From a checkpoint of a small segmentation model.
Training: batches of 128, held-out accuracy 97%.
Data: trained on simulated fluorescence microscopy of cells, 195000 training examples.
Rows from block 11 of a small segmentation model, named by matrix and row number. Rows with one number belong to one channel. Each number is 128 + 32 x the weight over its row's rms, rounded and kept within 0 to 255. All counts start at 0. Numbers have three digits each. After the name is the row's rms in percent of the matrix's.
Before each channel's rows are labels from the 100 images, of 14976, where the channel reaches its highest value: "top examples" is what is common among them. Only what is clearly more common there than usual is listed. The data: simulated fluorescence microscopy of cells.
# convs0: first 3x3 conv (model.decb.0.1.convs.0.weight, 96x96x3x3, standardized in use, each kernel summed), inputs 0-95
# convs1: second 3x3 conv (model.decb.0.1.convs.1.weight, 96x96x3x3, standardized in use, transposed, each kernel summed), outputs 0-95

top examples: long thin cells; few cells; cells: one or two
convs0.84 101:195113108135126113182141116094099066151151150155123184108145148145169126154095077177145109122144113103150128104107148122079118155113078154101107148160111123125125125149052112135085178098151148167117134194154126077075096168118074157090099161143059115123090162088147162214111121138143166121
convs1.84 100:188080131141120118198097129167101136107126147155123094085075144121089168116155167083053138165141132100131087121138083126160095123130146165132125170116081127120211101105092127135136148087130118082063105177131066146101145102135136132099145130137136100063210154159101139132061134109103113112

top examples: long thin cells; crowded; cells: ten or more
convs0.44 092:154079143109117165173096143124116097131182139119136113136184145168167112140032144152134136156162181116131195099093133160158102134129052156085125136087098148088092112169120136191113077104106099145088156120105109139123124099123112140140184130203159095069118139069150094159172101125145123114
convs1.44 101:126150123111143166106170118069114084095125110168161135092135130111092191130126139129125123076070158062196069097101163064084174071121159172138167138140129130129164090146133113119154126150180141140111130157178122094159089164140109140113082134196109132107195169161156112162095128121101172142

top examples: long thin cells
convs0.11 090:103107082120078138160123114099186097076158129161153098120141105131085113131149127104115128160132192094178178142175155160108126117138115091133167138141130112196199064137137086099160136135133126146161108146143118146155098045139088133130129085154161154103051149078086157162086125088190111142
convs1.11 102:153116099081145102091152087147175124094218188114114149114103162102113157117125088186156101134103148111087131094110159151144157081128121097128123088115130074135134139165070134121140108106149109091178169099129092139101132133099079092144141125101106072076183194156158177082169115176075135112

top examples: long thin cells; few cells; cells: one or two
convs0.76 087:133128124122194143097173048107156081128128118170122099101121150127147119124100144109188119135084040137130141111136147136115113053144117126113107198145150134232154125088185146135091127076139127093125173133063164158115144123148182116091088149116135106153124094069131125145136154169110118154
convs1.76 123:086081092110062141134068188099121089136119116139148123147146137211146125111114115118125160188144044141126134188148079120156092123148184130088095104125130145139176137106084106148120098078113137084142155087124084150106144095150182142093150132113062104170129121154173088122191122159127151094

top examples: long thin cells; few cells; cells: one or two
convs0.73 080:092136156125133114078152120091113060116150168140108163127166125155113102127157138165098123105153153127112186135150138167099158074150145136106103148162213111069147049118152113230125089106146109115147160089099075176129137135152156135119071155178100135097090180123133108120108132075150091114
convs1.73 101:144166150163060148146171077084118088127155165107105148167120108041118097136134134080141146179142126108111088128084113126110093123186142099128091155059157100109132096148075111118123139151111126143129146078201085149059138187125136142084083127099163097124149180126125136088131108098130191152

top examples: few cells; cells: one or two; long thin cells
convs0.75 084:129092123163123072149156077130149163191126170104138085160091159118105126192112188188141151162150105141154131114110085095092114089114151113085090128112146174200082166110090135054137092174132133109128185119152153129113164167142126120135100167094132180079072091102155092146117136118087127111
convs1.75 081:090156115196085087151165129170141110089183163108108133169180113097181140173112086169119106068114131160108109116151155109069109097130110142156121082122162134081124095128100121115093125101155084170189153109138144097152083134093171121118161114107117085092208127154127156179143126120055129088

top examples: crowded; cells: ten or more
convs0.40 101:073110089123148125180160115196136033073087164148123126108142122148113106120058104140101162109131183211160149103102105186127123131099119109092141155125125121075138180103179135097131129129123161140098100170150063163134099086126138119085186120103173181107145149132118147122114143184113120124
convs1.40 080:141155096125126155145159125104082125122139093120114161103102163102142124132120186154131082113165155112157100146104199074193159089137090151132141193175116118140078110132122053153082170122124175079104150122123132120197070162151131144149140119137097112200175058155120111173121077096123129144

top examples: cells: six to nine
convs0.38 115:119118121127161123082127137094119128115094138132115201158128199203177108126029143173187133170113119137161109129151177130115088116120138129170143127106131133137078156126094135099133117147132152091213131215131143121151083093165083096124105142067118075127075121116114116120120115133122080157
convs1.38 126:137140094166159131145136135159097103077131078181141090093143161059042125078040142132120123132119142104150109170179154152168173100159116120166111181097098140151167091151117164113174145172165170124150175152128110135130126220131146136149122127152104115124148112161158122185189119110136126136

top examples: long thin cells; few cells; cells: one or two
convs0.3 085:185135050131107154111099145111223044089117113138127132131113123078148151139183126090145176156138135127175145097150154156132134103152155113145167115116135137178181081098145078112147158146136112125093105143115106120131116123155116190099118101060185118142076133115144150085159149090057152092
convs1.3 083:150107130053108125096147073130171079125141203113120102153122168061163129128138075128107134126079178109146132125082119107094121152178078099143082074101182088126120091183140147151089076126118106096162106082170107141122127145129138162132118117072080091141147188104077146107115162180124124127

top examples: long thin cells; few cells; cells: one or two
convs0.64 069:080090159123133103095157073135187135149091081081138161062152088120085081183152184122197138079146144171119104177166137111132103092129174098158133124145138137078144149146158141161156158122104169120123111092132109122161109143161184103118157140120070147097115074072117148105132184091131082155
convs1.64 089:134093106161108122051116094104169142135169090096125114202128116137112147111119132126086155146113128172189088105071144164119126099138138142075110034100124177186118097105120059163145116089106112080102121103176116150078104083157111149137103141128109118120082076134100084119179081158114121143

top examples: long thin cells
convs0.45 110:123137163128153155192114102119153047104130161137112054106157086199095096092117132102116120109118144170180196209106092129118076131153070156081089179182175114141158075135124129196109120163146109110115114123113141131133098106143108149133174129144107094109123130089143155159083142141126100140
convs1.45 133:108107119058110167117157125085140106134152151155110210087126116073130143160107143100148103116092116096120107102094131092105093090081201179132123084104132143125179129154070135117147124072148087066104143107159083086115125153109145144093122110142133082064171150165195119085151096088125156167

top examples: crowded; cells: ten or more; out of focus; vacuoles
convs0.39 085:172178128086093101155121115114137103150082161177088137081125171190161132154118127139101151148184127151128076156140118153113103094119089224077075130130141115089155106133096125103149055102054140125144129164067081096136136095163113177159139147128118157164132096151122141138144149180085103155
convs1.39 075:154197171099091140144088089103159118164111126137172122120109124111098110115164137141130114167116162151147125099102162110160185105115128211204149176120137177142095200175157114091174099159080151181171093180162124136144130129135182113097090108108139105089101158100091092103137140163181140119

top examples: crowded; cells: ten or more; fibres
convs0.46 106:099130140100118187150135098155117081087156136192123070116123081135113141117076083174149144196131135162176153140067127075114064076116102183112125105119074167120107136157157083101127175138109148130098158173122147165123092123135080146090181150123148157135099162087098135132203150165143122114
convs1.46 114:140081071193110153123134164086079089111105139167090119145134127142083140066078089087140124094155077087121101129132164109116145099143126183123151177129149102179134068080127112119184135064136141109118183098116102116102079177162125148096153148186081123103150094173096117152118082122121127177

top examples: long thin cells; few cells; cells: one or two
convs0.28 102:130160130126124075106138134101146060185127102113119105125164124131147128136119134156077175172117119138127193109135093145083089110217101219122096087102091099116119115180141146083056110091115156141162172135150176096155130149112143124122085080113208147164159115118122092108168144094145140125
convs1.28 083:102132101103174059082118149186161085117126122081171142101167103169120146095090137213147141134126106094188158146171146155163134147128123037165152181114083145157114109111107116101122057125123127128114091137124117130147121129120100091070110079089114116147149177172093115156200147153139115131

top examples: long thin cells; few cells; cells: one or two
convs0.15 096:138117116205117112129096161098115136148061123128123150100113097167127093169099077112135181136121184105103116095146142127173108140160136168137169117181136126049119219145051070152129111136178139113188138117096075149158105115116154134089145125147069145077149109109145148138069130140125163136
convs1.15 092:087211135186133139197108136128141130133171146119118198123100100064107164104135121114114092108110120103175075139069107100169154150117112121141136129131162137112116060122069130096117178130146161124128112123175145162160138132130131154169107117089192118067152166114114157105148084055075173146

top examples: few cells; cells: one or two; fragmented nuclei
convs0.56 106:162080216117105076146128145076101114133163109132150158090107112123113132145086127207067165160188108083117168111145134130128153118105138110198153052104144155079140161148134165139112100103101129130129139184141171173091102133132112159129110114130082131149099064084121109197123174128112131099
convs1.56 087:110114088102126119160148140205112118118123189105184070118153158158083121059114130099177112124134126104136135135133094133161107116124097096103086125149101073116081080105102121188172109086132118116136109155127147082130209158083085178156169086147141108073145161145144089195135116184122113137

top examples: long thin cells; few cells; cells: one or two
convs0.42 096:155113130108085081228078091144147124118143097102120073113120175148156130133106168164125133137176131096145116172166113157118126070120075092122136116132120137134181120134173210082141122124066145090135127117136131099094129076156170073127192137078164169132162115144125113126106176115169066127
convs1.42 073:153074071128167102140128119054136116167114122139156114139136156137127119127134102119212092153131097099056194072096074130153167119103158131179159099141144177087133127183143137128119143152143112116158088104156141130085156099132140090098082137138090143082115095141066131105104102053104146063

top examples: ring around the nucleus
convs0.80 086:175099174096131184088137111150111122164131191205133096171122148136102096070102115135133138126118076166092092137132090113085107084134147129085107134138107124188092051077088144087133130164134146125150130243139206137107143131128114161161145126141085136120103105092111141120146141144121163136
convs1.80 083:184088145134084119085076105112078105118187088163089143137154089084152132163176112074096095139086165145116081064151111106104072119150165140163103125095119134157167202058149129089157087072112100128169157079107092111138135132139147148132114133065134107118134137139178125144141164117169133152